python train.py --n_mels=80 --loss="softmax" --encoder_head_dim=16 --encoder_bias="all" --encoder_layers=12 --encoder_pooling="mean" --text_encoder_layers=8 --text_encoder_norm="rmsnorm" --text_encoder_activation="gelu" --text_encoder_head_dim=16 --text_encoder_fused_qkv=false --text_encoder_qk_norm=false --beta1=0.9 --warmup_steps=80
Rows from block 4 of the text encoder of a small contrastive audio-text model, named by matrix and row number. Rows with one number belong to one neuron. Each number is 128 + 24 x the weight over its row's rms, rounded and kept within 0 to 255. All counts start at 0. Numbers have three digits each.
After each neuron's rows are labels from the 100 texts, of 14976, where the neuron reaches its highest value: "tokens" is the input token at the peak. Only what is clearly more common there than usual is listed. The data: melodies that start on their tonic, played by one synthesised instrument. In brackets: how many of the 100.
# fc1: MLP up (text_encoder.blocks.4.mlp.fc1.weight, 512x256), inputs 64-127
# fc2: MLP down (text_encoder.blocks.4.mlp.fc2.weight, 256x512, transposed), outputs 64-127

fc1.488:145087122149117151145079111158122146091134108131103110138144092136131126129173146128121127131133142122091136182112094138166155134134148141115161118121107139148123118119146150140136136158138137
fc2.488:172091128126154123096164133145140112102108124116157110098124084114141132140164110096092124091128117180187152104083128164174124180113138122112124131111147123165130121132131135099190136111137129
tokens: "a" (100)

fc1.15:116117118125154130127183152114119105169132115150131122127133144104131136082150132092106153135077125153179076157141147114124141129112160132118110148163124117151141134139083175122159117131113086
fc2.15:101106150130140086108165101087148113144160140124154132134120126124192140147118098085144166137095167155142127080131090113153152147104119115125169166116102171111096111094126129161139130140128137
tokens: "4" (53); "6" (35)

fc1.474:101146152133166109150158138123106145127142104125101132118148132156137154117095159118158152136145169094148148104120124124105093162111156162134154081158158089141152110164151129124148128158130092
fc2.474:123135121142175120128139107127124147148143128145159170091101158158141114132157097114100147132115103160134091139109134129160173144144144129134139102123143122126089102151143159161147178102108173
tokens: "#" (79); "d5" (21)

fc1.351:134098119058114080107117131150140156106115114074181142091119173111116152117159130122083135110128110132100139111083133156133140148139137099115133116120157148159112100128166124106136160097114160
fc2.351:115084163126097131106125183168133152115096115082141135106132153146087127133154150155055142127134102145106106130125137137156088137108137073160150116126160132133143104110151155141151135157095142
tokens: "e3" (96)

fc1.407:161113121102121132133126122113157090180138069066133088129091154109138145125154113092131147132121136153158133099127128158154097147157158183124127112155138093107085101113138116125130127132178128
fc2.407:125071104144074133160142111155138170140121116088128145115131137095162074118143089102135114094143134156116113110110057096115109130109117084096147134149122112114162162118100136164170095167096094
tokens: "a" (70)

fc1.131:149080154111094097100092115157142140122109122115166127114146103129102141126152161135084162118095063113111116151101198156117124123103110122162154081066133128177149101125165099128147108148140090
fc2.131:118074142110110079122162140130130139098111119073148144101171117157117141114165171110060125139132145152150106133148141142134110136119106059142147114123128133129140132110156167111150120146097118
tokens: "e3" (100)

fc1.22:124131106083131143105118123086153129127164109130136137113100142123118114153172090107125111172178127133152073128157136128095123147128123130135110108127103131159133110104121120127141146149034144
fc2.22:105118172108146128092096127095166147108154142157116087164097120151130159092123142166122137157124144076155121114183111128137119145125128100129111081114161109132107156075156082152079114081117131
tokens: "6" (53); "4" (40)

fc1.270:148131105143139143129115101113117132107140129090127132143127083127155114152147125133150105161113119170127134148122138177134134134160118121134166162138122099136088160122116096115141118148135110
fc2.270:114161094097156115140100139136121110139110120141138167116150137111111092138131147130129145098146114107114164168125068141164111084102142146144118109136152109098151144120088104146070143085143105
tokens: "#" (85); "<end>" (15)

fc1.100:133097133099128129120149075104085137074136117122149152149151163110151128153120130091117136103150102140140097113109166054112112134090154152178163148121146106088110119132147115070161095127127148
fc2.100:117134196142130123150138181094135099172112158127122099108164175110118133153118156129105127091140113155103136116142121140122094107114145135129083096102132134117101123172117136139095123150111121
tokens: "d5" (31); "d3" (24); "g3" (19); "<end>" (13)

fc1.480:121127156126157165119122135129148119109149137090086119123133130138157113092078138101122101118131152123162156140133152143139157152117129110160141102128131121162115148126123177163129084130116135
fc2.480:145084148184110108115150096117133115128141146137132086117140118149116113126106183119145157091087114074127146133097119105134104128136118104140188101119181174093160110142136122148131135137136112
tokens: "d" (90)

fc1.505:113126099114111111127130113155115127120127127128166117130114167161167132104120132121124113148116145137085168166103117120192141137128127137103100098121128150092111103174139111105152091144169131
fc2.505:115110121083144133118166137128074174142134183101122110153111146130131125089087125159121143117128162135125121156135156102145113150127115102108159140184158107178121104125121159132167123121174130
tokens: "#" (100)

fc1.209:076134148121108106149091106100145125125122131086110100109113140134164108092111115103113150105134156150162104140114152153125113134149161141121109136164148120076145117119143154110138090098111131
fc2.209:134150124159113127135113102146135168094105112100161147112105143118112146146155082116118145102126110165126179141100144110133108131118145109112140134162132149139126129109116123102144127127158126
tokens: "#" (56); "d" (24); "g" (18)

fc1.360:103125130144140148130117163095115163122129117130091133116095134123143136109140147139155133108113150128127069108149109109138130136168132115136084162166141128113112156185065096103143134142105112
fc2.360:119101131127100168163173140169115118097090075110115128138147146132160115150135142122117113118114105129136170124143125133156147143154143142138132147147162133122112137139112091090172107132121102
tokens: "b4" (100)

fc1.248:117088175109132119133137132150145113127123118109092123147147118130140121047115079119133111078129142171107152137109121146089132126168132129101174130117136151120134135116164151155175087156143159
fc2.248:120093083118119132199147068130129113088134124169090123115103139105165128094124118131125110102160130164114120147089098166122090140148130090120107103088089106131090137114124134121183148125174139
tokens: "a" (100)

fc1.385:120134145145126103115129138116160089160152116141159136095119091108105101144138109116152162169104173108130118146154123095130107129124123144169117158128159109145146081122148153153142136140086124
fc2.385:163120112112129148107139083111155114163156110095119119126166131144156150123114120092114131124097156178135137115152127151096097133125150117129135157119123109117134138117128092108107080157102068
tokens: "6" (35); "4" (31); "d6" (24); "d4" (10)

fc1.491:114130098097108105151140086129127122117163164098081127117153128136132153146126138118122133102171082149114107140114175135139107146119123142140144090101129090115125124116125146072111163142146086
fc2.491:151127119114133204161159140126093140120159124127128138107167109147128115130119110082123119151138138166120107176130110157104132120133123128108193108119104115142106137174134127137172143128127116
tokens: "#" (100)

fc1.362:150137151107102135144153107164126136104105104124144152175136081125145132128139130099095111117117174142120100122140126133119173196119141122131112128138083098089130119110136163121163132112115140
fc2.362:093127152078124115128068143166119110094110146123124136078126098107125104124106124106101158152113100163122124146138175154161133154117138167123109162156150151114139113170112116158097107113145124
tokens: "e3" (58); "f3" (37)

fc1.118:133132117137132147130081143111155109175113133123113115156111128098142207129111137145164081145140132159131120084098137109130119154155122188130116128148083111149121124095145130088101133150151109
fc2.118:108073134106145124154139145107138117130152126128107167113140095140098124113153106126121102148157155155116122170146173161129126100171138093108142117133161144117145125139112107184141099201082132
tokens: "a" (85); "4" (15)

fc1.136:112115160157180165120133137169143130114133133132156122144077114139120108108137112124140149147117126117131070105118132144173142120143135159125092137111114117103112105140123149122173098093089166
fc2.136:158086130113088143107153120123112103139143146131126165141178103122102128107141139154078076129098134123108101139166093129117109111138129134154132117141199153128139150160068099151112155158117100
tokens: "a" (70); "4" (29)

fc1.210:130171140119079154124085132109103096162108133131136142107131145094112100097118146143115140171113139136092121094123159104115111177105109129129098117149148107133131118126208141120156128078108157
fc2.210:127144085138093144121179119193135102105103120146183119136106156115118120139148088119071125118135110163133109124117139167138126101142137134126113098136148089156159130129115099147150187183182094
tokens: "d" (98)

fc1.483:113115139140083124117198131110105127126105109128124096118137142135109123128162131128125104113180119165130108131110159131135145126142139138137132148103131116136114114111115076139107159115111119
fc2.483:132120140166205119135122150144152131118126122106131142114146151115133091089115122115120146161094114129159182108112144144111171146138094107128135174157114107092154147129135109110119146109163153
tokens: "4" (57); "d4" (27); "c" (12)

fc1.302:127118080148136182160152133105130137109149146093159124089113091123112109135120151112133164082140141123148109145101086116094170107141134199129117126132120135111124132129131146145127126151129125
fc2.302:186159123134132158166152125100121160086118134136091106090137111150189126111120106107127093164143120190149125125109060129136135113143116158115167090100118122137127165111129145135199137134116101
tokens: "d5" (100)

fc1.390:124145114160122157133141127110113148139149129119105088093100134162108157102119155123109126124074115131112129116145097138111163129097133153135125128112118135119147084123133143122104083141154134
fc2.390:114066114135123133135143126153142102133113121088125074150164135102085100120133066171089134113140149158117119146130155149102103156109132111093150110142134102139105110142145139162099145140168146
tokens: "a" (76); "<end>" (11); "g2" (10)

fc1.392:107129133124105145144076160163097126119090109126145148124129130152127105162156135126128152138088137168140142142147109147142111089131144126118110157123121079139128133162115112104162120122096106
fc2.392:146135164120077115154114168155141136143109149133124122146130123139123166148143145124106115111152102097117130133122114139129124126138115102121144121162103113154179124125144179103167129144107120
tokens: "e3" (46); "e5" (27); "a4" (18)

fc1.143:123128157103106129113138104129170105153118100100105101104106068114109086121144142126080147108132091114144140136092100133161130112114147108133140169147128154134115095155106149118123104122110105
fc2.143:128120121109129148126135175168080121112129126091139150115164121132105133095174176112030144121118123154111126105114108182162098130115155067152144116133113160120166121155149143145114137145116149
tokens: "e3" (93); "e5" (7)

fc1.368:151096159128152121141168111132117136116124121128131139115121081121125162144139065130103110173182210095106119132155117123126107156132089129076103150125146156139109060097136156109135167140104106
fc2.368:106118115139084124133119150123140159134146112132113103153140127126148116138130148134090153129174164151136127156112081146146103160104109143107117117122126135126125131136135108121165141163167097
tokens: "d" (100)

fc1.495:117143130171107141118160107097113142121136131112129134153130108129188155133093069131145099142161138146151155089139129117123117132141122119122125125121108100135157119137139113154153145123091195
fc2.495:148144103143115186170105157106135143130155147147123148135145132134140090133126098087119117100131108140148148164119105143119100081151101193137156131127129117098123201151162125143136131120136091
tokens: "d5" (52); "g4" (48)

fc1.381:114140111121092102131114105170078144152119143113094121112114129137129138103125106100128086119104170138137139137124172126117116123137113110143105152175139117148137144075102086089147150157093147
fc2.381:140119120143078107136133128115146161143086119130119102134127129096156147074103116088100095130097145168149112144106121165129126160142148139169131136141123075125130135146120149132192090110147131
tokens: "d" (100)

fc1.59:101141109154118164098146155178143106109136156112143147094121082144127103081150120134150117176140067172131157138146112117118131109074178143131091133097138103133172129117145127147190144149168127
fc2.59:111120127130087114137155173131135110127129139071156142154113073163140148115093123127117142135112129117128123084142097132110118128128107092113136159107149115130087169121133123143133093166101103
tokens: "6" (65); "d6" (17); "4" (17)

fc1.200:146115144139140143122127112100125134115130127089100083124137147152147082121145103130152101158132127161133123128137140132156164171144138122136091114167138111115146142113114128124137109132102158
fc2.200:104105110190137159123105155148115155101118101096163101150112117128154165054135104149128131123088115156121121127129148154143085140144134148148118112147153128119102143146113110133167138144153106
tokens: "a" (96)

fc1.494:110117123104140143111125123129094127102133107122129144133122109164114139100129102112091123130152116135132112132146129133129119117108094135076173161121160106098114144140100127167157168105148127
fc2.494:169120167134096119126125150117114119138146140129157114138119082169159113133140123103159133127131042122111136194109111143131139183155132105169135145110087136150145122095135155117168132101156135
tokens: "d" (81); "f" (19)

fc1.426:120116106102120136155110158103139153163130106103138135114113110132139158132147116108107123142109137160112135087134152124132106157135133156126105113135142126111137105145126163124140136114090111
fc2.426:137136120073076185089125138162126124084126147085112147129157119142108117128106131139118112104126138118116099116073128179135086171167123070170135100119125161087077148152141130178169167129133134
tokens: "e3" (98)

fc1.469:156100095143127107118157154147100124132158111113113135083101143138105148142112144102078133122179140108130122128107138155111113133154126151125102134120134139151154146093187107162155131142126102
fc2.469:185134107140127112118113100162093172130091129115098151107108156102149129098133117162118148150108140181133105164122155151125114121148177097105135122129143090125131123132126157134140134118127138
tokens: "#" (65); "f4" (35)

fc1.23:109166132069092133099154168122131102117126124123145123154121128101145153107124086102137120132139128146125076129137144138189115120086133092116140119099112093116191115123126153161128123155143167
fc2.23:093117138108155097078130127149106083089124131106134131149146115102116136134188154139063132112119146184170140096130140129122140151124154108144166146091167109134127150132148086133115152159095107
tokens: "4" (56); "6" (28); "f4" (8)

fc1.116:104109134120108150118123118141146140137103102092119160134051123105096099108144132109126136131095181144140130127133171115155122111139116147105171130129149124156133097154129180152119149130134143
fc2.116:117113113125106145148131127134109130092088124072123127103131135138127130137121141108064147129121140125151065144121143145150123151149113154137116130127143131163103149113140157150130142175133099
tokens: "d" (40); "e3" (30); "e5" (27)

fc1.294:103121138141098145128165107164087136127095123105105132157144135136113141137177123121119149127121117150095120115093146129133084144146108139122151153104129158141171100089119126144132184133147189
fc2.294:170087153125155173161170152122112154099098132084114205145109145109161101119122122116094118139114172128120130152125151093109135112146130124114143108157101119099102109125165153140205125139135135
tokens: "d" (89)